A small audio frame classifier, trained from scratch.
Model: 8.22M parameters, arch crnn, norm batchnorm, activation relu, widths [192, 192, 192, 192].
Training: soap at rate 0.0029, held-out accuracy 97%.
Rows from block 3 of a small audio frame classifier, named by matrix and row number. Each number is 500 + 50 x the weight over its row's rms, rounded and kept within 0 to 999. All counts start at 0. Numbers have three digits each.
After each channel's rows are labels from the 100 clips, of 14976, where the channel reaches its highest value: "strongest on" is what is common among them; "loudest band" is the band of the loudest frequency at the time of the peak. Only what is clearly more common there than usual is listed. The data: single English nouns, adjectives and verbs, spoken by a formant synthesiser in many voices.
# conv: width-5 conv (model.blocks.3.conv.weight, 192x192x5, each kernel summed), inputs 64-127

conv.43:531448587528485561435460457530525501443483462497381425540492601486561541552485541605404395551563513436463538500532408472556556438483474514471518509477573444482553511433443501554501543482462460
strongest on: /s/; /ɝ/; /ɪ/; word: sister
loudest band: 250 to 500 Hz

conv.85:522463498550504503509495488414532470562478487435529522508479578449453537461494482441435460495464627514526569423443502507450552499487486553541465575513559435452537538457471492531488529446473425
strongest on: /s/; /ɔ/
loudest band: 4000 to 8000 Hz

conv.161:414520494449478445525554494471435396527506497405402488474557483511500520578441466538527532439478477388487491528463460492482487511455486543485567487548458476457499477513456449395429561510492576
strongest on: /s/; /ɔ/
loudest band: 4000 to 8000 Hz

conv.152:461467516495586419443650533500557453507508478540554606507469507447566479499584510494518454450530473547479539555482382451509446502525621551456460507449509402507457489598535429531526568569504523
strongest on: /k/
loudest band: 2000 to 4000 Hz

conv.23:377576422450479521510517482512509483448502397492597536480432506550569556568434490570601511594516481435504447513500485469539487531462557563527480525512492496507478492585484542515487506470486457
strongest on: /s/; mains hum
loudest band: 500 to 1000 Hz

conv.130:391404501526406497414460588450451479555577513498508539526544484437511468489405525464527528531526556515461408522485546507464579455439515476608457455435489505542535500541508565486544484512461477
strongest on: /ɹ/; /i/; clipping
loudest band: 4000 to 8000 Hz

conv.177:471494549550478428543533478466514589494492511418523485540577560494521421443520483540501565538439511554563553565579412446599447477497523439500587599556520558595435475461477564556421528454521551
strongest on: /ɹ/; /n/; clipping
loudest band: 250 to 500 Hz

conv.131:515517560540558480492571487498477551539671470574477528565544467472425538465551595534442436471498463564470501509533498493542549563577514449490519515563525446550414512490542459624477514483531560
strongest on: /k/; thin (high-pass)
loudest band: 2000 to 4000 Hz

conv.70:452431419477524448470553559409513437453587552523473388453512484569509443511594496434525479482514555407534534429461539509465428478371447495526437494534463496542472506622514511526534476587468478
strongest on: /t/; mains hum; /k/; /ɑ/
loudest band: 4000 to 8000 Hz

conv.155:492497558447460431485480530403499486494464503499542363499545466480566486579548481499485564500515500457483505396440457474527560473472434474550506503584523449453470563617569447604590445436492548
strongest on: /t/; mains hum
loudest band: 4000 to 8000 Hz

conv.121:421492657421454543612545579549449490486543500560562525457545426473489475465467561475447491508484595528475581425523545494474524551470563530560467471534539446520434542486452518423580315488564444
strongest on: /s/; /p/; /m/
loudest band: 4000 to 8000 Hz

conv.27:498358483484500477532476535464457398335473566534526521518498433547537604461467506487469494573445503514536489550567563435524465522436525474466574519453421535515545457514469469449448508569535525
strongest on: /k/; /l/
loudest band: 250 to 500 Hz

conv.112:504455549570477467493552502463532443452464468429366492547488458556453430471590547511401388475547433436468548439540548480520550487607473495534465477552551567473493487529531522550555492364480476
strongest on: /s/; /t/; /ɝ/; clipping
loudest band: 4000 to 8000 Hz

conv.120:493533571469517489513549467478459505527555439505497512492490501477500515454564504535566469499498603484534462509375462515480424436432567541552420513487489436549513614512524514500425470472444444
strongest on: /s/; /p/; /m/; /aʊ/
loudest band: 250 to 500 Hz

conv.129:513485423521514551553446557485521494448566582484470546466443529591497551435462466475491472474436550554490516519569517444424535448531520445420490487427442577538530512478472496489515562470514458
strongest on: /s/; /l/; /ɛ/; /p/
loudest band: 250 to 500 Hz

conv.76:487634535452553498537531366480563469459474486534547502418510516617500478524519485416509505576489496493490550411463511465561537469516578407470480458462419554510427480384468502467476548437508522
strongest on: /t/; /ʊ/; /ɑ/; /ʃ/
loudest band: 250 to 500 Hz

conv.181:502475490426525437540505467502416460531525561487573501517484504514540454420515575433508427514534502547428479550509497581452484563537627456510447469444509510435573568514512474464513447546429553
strongest on: /k/; /b/; /ɑ/; /ʊ/
loudest band: 2000 to 4000 Hz

conv.15:536470528486442386560470450437503490446433516527535488571515415500483463518523489465477451492493523436484533482558570575564470606512537487498568482509422473470557497510458453472496529499497352
strongest on: /k/; /l/; /ɑ/
loudest band: 2000 to 4000 Hz

conv.54:467498509505517483468492458469582548490430511500409541497538456473522489559509470568594543613568619544527527568430539552484442414535548516463551491434422431501537481456497605474501530492452512
strongest on: /t/; /w/; /s/; /ɑ/
loudest band: 250 to 500 Hz

conv.110:509483652448434393487492508570461578538471435511511472469441501548536527541414491502522418480486411559525518568450539519445444528541512518604618490487534456434531481507407425560561535443546511
strongest on: /t/; mains hum; /p/; clipping
loudest band: 4000 to 8000 Hz

conv.73:596455465596486509496447492497463546475658586582514549471483452597535560539451431508489510554545546589526551567446539507584451505532542552537552529464447548567495563526529595438550554446476496
strongest on: /s/; mains hum
loudest band: 4000 to 8000 Hz

conv.105:528577464419478425462444479563441482507503581509433532563501431427526491469569435413390526489512456535460567500415499486610524456533480494519502490443459535541547430562428567427497522507524430
strongest on: /k/
loudest band: 2000 to 4000 Hz

conv.66:532488557483475484470483549576477517501523584483574448420483532471522521466457505449471513493504362536428531606491456458438602584507528421586606460498532541507451585601574556469501580422435517
strongest on: /k/; /tʃ/; /i/
loudest band: 2000 to 4000 Hz

conv.24:493518603469544471433405531535478533414435556515595551547550397439441491464528515498488538477508441607524502467549503555417481464489517478560569576536512559488463557446491609460505464442535549
strongest on: /t/; /ɝ/; /p/; /tʃ/
loudest band: 2000 to 4000 Hz; 4000 to 8000 Hz

conv.157:486538545453477492497558421525567530447516488489561489544496501596557510437553546456560507510366471523534524447459604534531460502519496474468491484499539502529432495412467494623519517535500495
strongest on: /ɹ/; /ɪ/; /dʒ/
loudest band: 250 to 500 Hz

conv.89:441585481477540467594599469498492469438489484509510491460477542537453449475497476550447417536501542409458514627541449504514441496446532398518465432510497386488511575520487474546393505543647515
strongest on: /k/; thin (high-pass); /p/
loudest band: 2000 to 4000 Hz

conv.123:429453515590489505560543536490579563387513510397557446411529519526513478464567465552550447416375617405434522519417510516464518364458520430523567461450493502574569462574527508552502447472524535
strongest on: /k/; /ɑ/
loudest band: 2000 to 4000 Hz

conv.46:473544455522464527441466439550556548386538473509562519579474528434545525426532575427537500609482399531476503500516452451534506476463426559452513543517534486449482430475479534536410558444481576
strongest on: /k/; /p/; mains hum
loudest band: 2000 to 4000 Hz; 1000 to 2000 Hz

conv.99:418485426475459401443453472499473499457509496553507473537481441574451480500462592478459577490507534456436425484609434505424512551518563560510509471525461448590493482568494560463473577498510565
strongest on: /k/
loudest band: 2000 to 4000 Hz

conv.154:536417450480513584456492506506502427426452542498437382407419510542518447449399472471554591498531473492532434447457496634474467452480437481437525480522458494552496427501479537425432535483497531
strongest on: /s/; /t/; mains hum; /eɪ/
loudest band: 4000 to 8000 Hz

conv.104:511452548424475513477542463415415447468525560593524528527418472518459566430443525473412495429495394481498509553480517457579550526617407504468487515525505567495476451513577493457548504467429471
strongest on: /t/; /d/; /n/; clipping
loudest band: 4000 to 8000 Hz

conv.150:460449535484487483529493430457579481537493488500415470475399583556530446421535498520490428381439514464483424488511501461531487583459485578440613468462476480499497461425518519506454494490528442
strongest on: /t/; /s/; mains hum
loudest band: 250 to 500 Hz

conv.69:579573484486490512468463468453492424439465539529490506523498495472552511438466470537414480471534456440438495506472488572475532467485449375474517569538495481537506526549545478445510442549494486
strongest on: /k/; /l/; clipping
loudest band: 2000 to 4000 Hz

conv.92:488496495526500511430515511533579606621561483581480413572502447507580548505500476530513489491531526504596555454434470520514576517500535474487457456477518396397498531496562506583521506501506467
strongest on: /t/; /p/; mains hum; clipping
loudest band: 4000 to 8000 Hz

conv.101:453466521580391468502453493505472406478548585484509440392449395493498502494506555530559447443534476525568495436515510456447369558475489500389517455471509549381487495519464541409486511481467478
strongest on: /t/; clipping; rumble
loudest band: 250 to 500 Hz

conv.45:552582498493442467419482408430459468455444459444531518452520492467479510430498437453429477428460528651462400495548479524467501469423532496477492428501460489535540508426527521464552548425575412
strongest on: /k/
loudest band: 2000 to 4000 Hz

conv.72:507534428562526446487458556550540426550422582499406495512411498511616552503485476576433528516435515562494484529526553545470536531443457562442482571545489490516584540533544449457490531475492458
strongest on: /s/; /ɝ/; clipping
loudest band: 4000 to 8000 Hz

conv.93:566485450521550500544549516471515431536544528484543562553539439550515434514524562517452546619563564585446465394518488471479496422616532536555494565452543426494506505484462548505455444526482470
strongest on: /k/; /l/
loudest band: 250 to 500 Hz

conv.100:439484519491489477448523501439516563463485492517625455522527507480474477634479594496497513503524493461480473507473510454481648428577498504525498624526470546490526470460438429499535511590486518
strongest on: /t/; mains hum
loudest band: 4000 to 8000 Hz

conv.11:490524516589386459502460500544630398539497506559467518386552512438466518492395470343437471490540436441466510579413415481464505490486607427520406550510455557530535526565447532555442494439558537
strongest on: /k/; /l/
loudest band: 2000 to 4000 Hz

conv.175:409444553476488526577548597518595489545552506482529511522524433487520544476531481433450455459476510612513467488570518511497402513477429541525490485501449555489509541486504550476544507447584435
strongest on: /s/; /p/; /æ/; /ɝ/
loudest band: 500 to 1000 Hz; 1000 to 2000 Hz

conv.3:503483432555532448459473444624517470440547474484533528373422476531465542444399516620602470412475547528511460520492529507446483452464485547568437440534542474496491499420485483527503520608433459
strongest on: /k/
loudest band: 250 to 500 Hz

conv.122:497477502433439495601555511532480503497442446441441489507419439548438479512560422463581438524476570526571548566521464500568435372467476533519547519535506429490546522526514503558589539510577524
strongest on: /t/; /eɪ/; /p/; mains hum
loudest band: 4000 to 8000 Hz

conv.82:540457492513371467516488463514539445511486536526536555456441454411429445454475450471510590468514501435514460513595537487484428397541475463525540475491493496512434534525490530513513497515542492
strongest on: /t/
loudest band: 4000 to 8000 Hz

conv.97:471465411546587538522470510520521550567527476491572460554515518535493442493594556483547575548558520460563466545572461511614484478541434525535406499533532411513522412485519437487471557435442496
strongest on: /k/
loudest band: 250 to 500 Hz; 2000 to 4000 Hz

conv.145:446432523472496423505538497415450541511503467465401515500555485551501401497482514520468439419478416403427455479482458486557571449481546448540565483518479459553429513561455615607404475400563556
strongest on: /t/; /s/; mains hum; clipping
loudest band: 4000 to 8000 Hz

conv.133:564433395425484435514559466510445522452466486494426461564469467443593516535510567479413530416552508480506520432468510575430512586503493481446491457469473520432561515521564534493526406531488518
strongest on: /t/; /ɝ/; clipping
loudest band: 1000 to 2000 Hz; 250 to 500 Hz

conv.109:527563590507566531533494536501457596497549472437466425469519484495472473424480420414619579408450496506508486464447464533577477465434539508543523519417530601483379566440506522497469532458610483
strongest on: /ɹ/; /ɛ/
loudest band: 250 to 500 Hz